A small spectrogram enhancement model, trained from scratch: arch unet, widths [64, 128, 256, 256].
Rows from block 12 of a small spectrogram enhancement model, named by matrix and row number. Each number is 128 + 32 x the weight over its row's rms, rounded and kept within 0 to 255. All counts start at 0. After the name is the row's rms in percent of the matrix's.
Before each channel's rows are labels from the 100 clips, of 14976, where the channel reaches its highest value: "top examples" is what is common among them. Only what is clearly more common there than usual is listed. The data: notes from a synthesiser with random patches. In brackets: how many of the 100.
# conv: 3x3 conv (model.mid.2.conv.weight, 256x256x3x3, each kernel summed), inputs 64-127

top examples: gate (80); drive (55); noise (43)
conv.182 102 [ 99 126 121 133 123 133 122  75  85 113 128  74 177 137 137 170  59 103 152 170 134  58  88 136 137 124  21  91 113  98 157 132 184 127 129 115 185 160 118 184 124 130 151  74 150  89  86 108 148 125 132 131 134  90 102  86 122 101 134 124 119  92  87 145]

top examples: pluck (78)
conv.56 078 [ 92 145 139 152 140 109 158  60 160 168 126 141 137  59 125 137 202 163 173 122 123 147 154 155 111 109 172  88 207 190 127 191 170 122 107 101 133  77 135 151  90  97 105  96 176 126 200 134 151 133  66 112 163 151 101 154  97 142 128 103 107 121 101 111]

top examples: echo (80)
conv.199 118 [149 105 128 149 119 138 116 131 127 122 141  93 134  84  74 117 121 145 151 150 120  73 149 120  77 150 152 148 138  99  71  91  92 138 130 142 159  73 106 112 127 168 172 111 127  91 127 160 154  83 136  72 108 150 183  98 156 102 141 112 143 108 110 125]

top examples: noise (30)
conv.85 080 [164 117 118 123 138 122 175 167 102  89 163 139 120 151  90 159 110 117 110 160  77 172 146 159  74 154 116 111 121  88 188 131 255 164 153 180  94 130 117 147 121 117 107  91 166 107 142 145 139 133 111 130 159 102 117 142 155 140 157 110 124 111 113 150]

top examples: echo (87); bass register (69)
conv.62 093 [123 141 188 108 154 136 118 142 117 142 110 120  77 156 142 173 144  83 151 117 157  96 144 179 109 137 102  69 150 180 191 145 133 103 130  46 143 100  87 116 145 138 118 151  64 153 185 159 161  81  98 145  94 120  59 186 127 137 135 145 130 114 109 112]

top examples: high-pass (41); harmonic FM (29)
conv.218 096 [116 134 115 118 127 127 127 132 197 174 104 150 153  92 131 141 147 153 193 185 113 124 129 156 117  75 153  57 110 161  96 123 161  88 122  97 155  74 136 104 113 131  91 138 113 148 133 152  96 195 121 162 117  69 116 174 106 174 120 120 171 137 154  84]

top examples: harmonic FM (28)
conv.110 113 [107 130 102  87 134 138 141 130 122  92 198  98 145 114 119 170  83 112  95 157 100  99 130 159 116 135 105  60 162 110 136 171  87 180  74 115 108 133 162 158 114 116  81 120  88 158 121 138 127  97  66  81 102 117  88 131 137 150 111 158 146  97 114 137]

top examples: bass register (93); pluck (67); filter: low-pass (54)
conv.244 113 [114  99 151 229 105 148 172 155 121 117 142 101 132 185 145 138 167 129 142 168 124  93 132 104 136 144 120 192 169 120 114 144 131 167 136 101 133 221 143 156  91 181 154 117 125 188 150 133 144 161 116 192 186 154  95 111 153  92 165 111 155 137  82  92]

top examples: pluck (83)
conv.255 094 [ 97 127 165 190 105 151 157 123 136 156 131 156 118 109 120  64 131 122  94 158 181 229 108 130 132  99 142 171 133 103 170 130 154 111 124 139 130 123 156 168 142 112 102 172 154  83  88 127 103 114 110 122 124 117 162 132 137 132 127 117  89 102 113 165]

top examples: gate (69); drive (60)
conv.71 072 [ 90 142 167 105 157 128 150 145 183 131 136 151 167 118 130 130 135  90 172  75 103  83 164 114 134 102 106 120 113 109 142  37 128  91  87 153 100 132 139 150 149 114 142 127 160 143 143  76 116  78 132 113  81 107 166 139 153 187 152 152 176 143 142 123]

top examples: pad (81); noise (75); no filter (52)
conv.220 092 [104 105 110 114 162 124 139 167  76 124 115 109  77  69 110 161 123 161 179 101 122  38 113 104 120 117 124 144 135 113  58  40 158  87 137 108 107  26 100 104 137  97 126 121 114 149 154 146 171 119 185 155  77 133  90  97 103 153 134  99 152 134 124 163]

top examples: hard sync (26)
conv.139 089 [144 142 175  66 114 111 109 139  74 136 136  83 107 159 144 111  90 119  97 119 148 180 147 129  86 146 121 142 148 140 129 128 178 129 136 133  89 119 182 147  77 116 131 108 127 127 152 145 148 125  54 193  58 135 139 144 122 158 105 107 115 161  78 127]

top examples: drive (58); noise (52)
conv.202 125 [108 139 170  88 156 147 164 174  83 123 135 105 128 131 119 105  87 123  92 130 145 102 127 116 139  87 103  77 183 138 115 151 125 105 163 122 156  75 105  95  75  32 138  95 134 150  91 113 140 120 117  78 149 133  95 126 140 101 139 103 162 142  97 101]

top examples: noise (42)
conv.66 090 [146 123 149 112 128 127 144 114 148 115 133 105 161 147 151  99 154 115  87 139  96 148 114 123 147 147 147 157 118 111 196 116 123 102  64 112 114 101 133 133  83 120 141  99 135 125 165 131 126 168  83  98 123 130  94 124 115 165 116  86 144 145 144 142]

top examples: swell (78); drive (51); noise (28)
conv.104 094 [151 129  41  57 107 171 141  89 109 147 155 129  81  64 160 127 136 144 124  97 130  70 152 104 159 141 129  64 120 115 129 122 163 113 128 158  86 114 152 103 137  57 133  96 123 147 167 171 151 125 128 126 100  63 154 150 134 173 147 157  91 150 145 143]

top examples: gate (55); noise (27)
conv.126 084 [145  72 114 121 159 118  91  93 138  93 158 163 111 134 107 106 100 158 130 100 143 130 111 101 177 131  95 130  68 123 144 144  85 130 167 114  42 121 101  63 168 157 207  91 120 123  88 114 130 199 129 119 161 137 125  88 170 110  60 142  75 130 149 118]

top examples: drive (86); swell (61)
conv.30 095 [120 107 179 163 153 125 118 133 100 128 103 116 130 134  76 160  71  88 111 127 124 125  99 105 153 146 126 102  60 153 139 147 110 169 114 177 130 129 172 167  69 166 231 156  45  90 145 118 154 102 105 107 139 121 133 103 119  96 103 144 122 131  80 130]

top examples: echo (59)
conv.68 132 [114  99 134  77  94 121 132  99 121 130 151  89 107 158 127  78 157 144  97 122 166  69  63 113 114 160 152 135  98 111  78  94 128 116 132 168 119  63  77 130 115 100 135 124 139 121 167 104 121 126 163  16  63 187 108 100 107  95 109 119 141 131  85 157]

top examples: gate (58)
conv.162 094 [132 133 141 147 142 116 133  99  65 120 131 149 105 142 117 158 133 117 180 113  98  92 119 175 134 106  51  67 108  80 129 125 147 159 100 136 151  84 145  74 142  97  87  79 147 136 129 134 131  94 165 139  75  86 152 138 171 113 123 195 165 108  91 130]

top examples: bass register (50); triangle (27)
conv.239 099 [110 144 105 197 115 171 122 132 191 108 167 120 148 102 164 130 138 106 164 124  98 121  94 141 113 107 135 115 181 113 122 135 121 140 136 151 160 133 156 131 157 116 200 175 134 123 148 109 159  92 116 184 184 128  94 100 142 137 144 102 123 180  98 137]

top examples: echo (50)
conv.186 092 [165 109 110 139 117  97 136 148  57 118 156 128 142 121  99 150  56  80  85 140 130 113 159 147 131 134 125 164 143 144 135  93 149 156 120  97 113  95  99 146 148 178 173  96 107 113 143 122 202 121 126 139  53 143  56 138 132  88  84  83 141  79 101 130]

top examples: pluck (59)
conv.7 118 [ 98 111  93  70 102 125 131 106  90  94 116 166 142 103 122 148  87  99  70 144 110  33 147 107 105 114 179  62 155 165  88 100 119  83 148 162 125  60  75 104 118  76 132  77 187 122 141 124 121  72 125  55 139  69 135 145 109 160 132 132 112 166 157 169]

top examples: swell (69); drive (67)
conv.31 089 [ 75 117  78  37 136 120 116 142 140 106 109 155 121 151 123  91 122 110 153 157 120 119  59 137 125 124 108  81 121 134 105 170 166 142 125 172  83 129 138 137 120 121 176  86 142  52 119 128  51 137  61  94  97 115 107 132  48  97 162 160 143  89 120 109]

top examples: bass register (91); filter: low-pass (47); triangle (35)
conv.141 093 [137 144 103 100 167 156 117  63  83  92 127 152 129 118 167 115  98 125 153 154 135  56  88 127 130 136  99 129 145  97 115 137 129 132 100  81 147 132 142 120 100 149 143  72 128 166 136 156 111 121  92  81  41 145 140 155 144  87 125  72 120  92 118 128]

top examples: drive (67); hard sync (26)
conv.246 211 [146 146 178   0 129 134 152 165 149 142 129 108 114 116 144 111 113 131  94  95  96  99 145 109 153 115  65  67 119 126  82 120 142  98 128  88 162  74 122 113 119  36 133 102 122  96 118  97 113 117 113  68  27 116 148 138 132 143 129 142 152 118 147 132]

top examples: harmonic FM (33)
conv.248 095 [130 112  79 188 135 141  92 140 125 118 157 187 132 129 137 138 175 131 100 146 119 204  98 123 135 149 141 171 111  92 100  93 125 105 168 151 120 108 119  53 122 176 181 232 113 144 109 141 130 135 182 190 169  87 101 148 124 139 149 111  83 105 120  53]

top examples: gate (69); drive (66); noise (59)
conv.164 102 [148 131 117  79 111 162 111 144  53 129 111 124 154 153 126 118 107  82  99 112 119  95 167  90  96 135 124  79 112 166 105  93 152  85  53 125 132  64  83  75 129 137 160 162 107  75 105 120 106  90 123  51  86 127  47 155 125 134 129  93  98 126  26  91]

top examples: harmonic FM (30); inharmonic FM (29)
conv.48 089 [150 136 140 161 140 150 173 109 175 148 124 135 133  62 127 107 113  91 130 116 133 120 104  97 159 128 122  71 152 170 150 150  93 156  95 225  62 109 112 110  93 170 199 120  95 104 119 124 150 102 139 137  76  78   0 133 135 126 156 108  87 124 138 129]

top examples: bass register (80); pad (66); oscillator: triangle (30)
conv.166 109 [128 132 124 143 109 134 147  34 142 162 148 114  69  56 113 129 120 104  51 100 106 103 157 176 141  78  49  71 140 152 163 128  99 154 132 147  59 134 121 177 124  86 153  55 156 125 133  78 171 116 134 150  95 109 126 107 145  83 154  80 113 132 100 119]

top examples: bass register (80); pluck (65); filter: low-pass (51)
conv.133 101 [103 101 103 107  85 122 137  50 101  93 149 107 140 111 113 152 139 123  91 160 119 139  76 103 120  83 132  89 172 115 119 113 181 111 108 100 163  67 155 136 160  78 171  57 144  75 114 141 140  95 119  72 126 107  72  83 141 135  98  92 131 113 108 183]

top examples: pluck (52); harmonic FM (29)
conv.215 101 [108 120 131 156 160 134 117 118 113 142 173  61 125  98 190 137 149 142 174 106 165 192 109 141 103 158 102 135 118 171  56 169  80 163 165 116 138 110  85  99 111 120 183 137  98 162 146 148 140 122 165 116  77 181  40 164 108 129 151 130 140 137 111 117]

top examples: high-pass (49); harmonic FM (33)
conv.78 097 [127 102 145 109 137 149 154 145  97 150  79 120 126 117 110 173  90  98 194 126 164  68 115 128 173 138  87  95  27 122 123 101 105 136 133 177 120 176  79 113  82  67 131 156  49 154 151 109 126 134 183 153 173 103 198 140 150 187 140 137 165 100 159 180]

top examples: pad (67)
conv.234 106 [144 152  98 163 117 126 162  86 161 149 138 123 141 161 155 119 211 106 128 192 147 166 122 154 115  76 125 194 138 145  91 130 160 111 154 113 176 210 146 129 142 159 178 190 141 134 107 140 153 145 134  57 122 170 143  93 163 155 142 164 106  89  83 132]

top examples: drive (51)
conv.20 082 [192 136 123 102 143  99 103 158 126 156  94 107 105 142  80 162 150 100 152  87 103 140 145 168  95  99  99 132  98  97 125 160  78 125 112 146 181 118 156 125  47  94  93 129  75 139 134 192 167  88  86 163 157 147 135 134 156 180 112 102 138 128 167 135]

top examples: noise (26)
conv.83 084 [143 115 127 118 156  67 107 202 115 141 171 105 148  75 197 133 148 137 152 130  72 174  77 119 202 140  87 202  86 142 139  72 133 101 121 130 103 169 123 147 129 132 118  64 159 161  86 102  83  78 137  59  99 153  89 146 134 124 139 148 156 150 179 155]

top examples: echo (86); swell (78)
conv.75 088 [139 125 138 157 121  60 152  50 151 135 112 114 115 102  70 194 142 160 142 123  89 108 118 116 127 126  78  84 145 135 117 132  89 175 140  87  85 161 101 141 140  78 145  72 132 120 153 146 130 167 173 127 166 115 153 138 169 170 116  81 149 153  89  75]

top examples: gate (63)
conv.188 090 [159  94 138 143 128 116 127 115  59  78 171 157 124 156 124 136 131 118 163 156 118  81 118 148 156 126 127  78 179 133 141 153 179 178 124 139 125 149 154 115 135 108 162  72 167 104 113 131 148  90 135 140 138 100 132 156 126 135 111 107 162 103 176 119]

top examples: high-pass (42); noise (30)
conv.15 099 [127 151  96 115  81  48 111  88 103 102 107 134 167 151 106 147  98  69 123 110 190  93 121 112 116  77  93 145 111 135 130 174 119 135 145 186  83 179 129 174 151 162 136 131 111 103 108 121 100 100 130 130 170  81  38 123 143 125 150 100 121 116  55  93]

top examples: gate (69); echo (59)
conv.191 104 [107 125 142  76 139 112 124 123 176  68 160 155 125 126 169 143 154  79  96 146 114  39 124 152 119 170 128 153  97 150 111 104 112 143 166  88 136 118 137 147  68 158 111 142 133  60 123 137  82 137 105 155 121  87 123 118 103 162 107 139 154 160 123 132]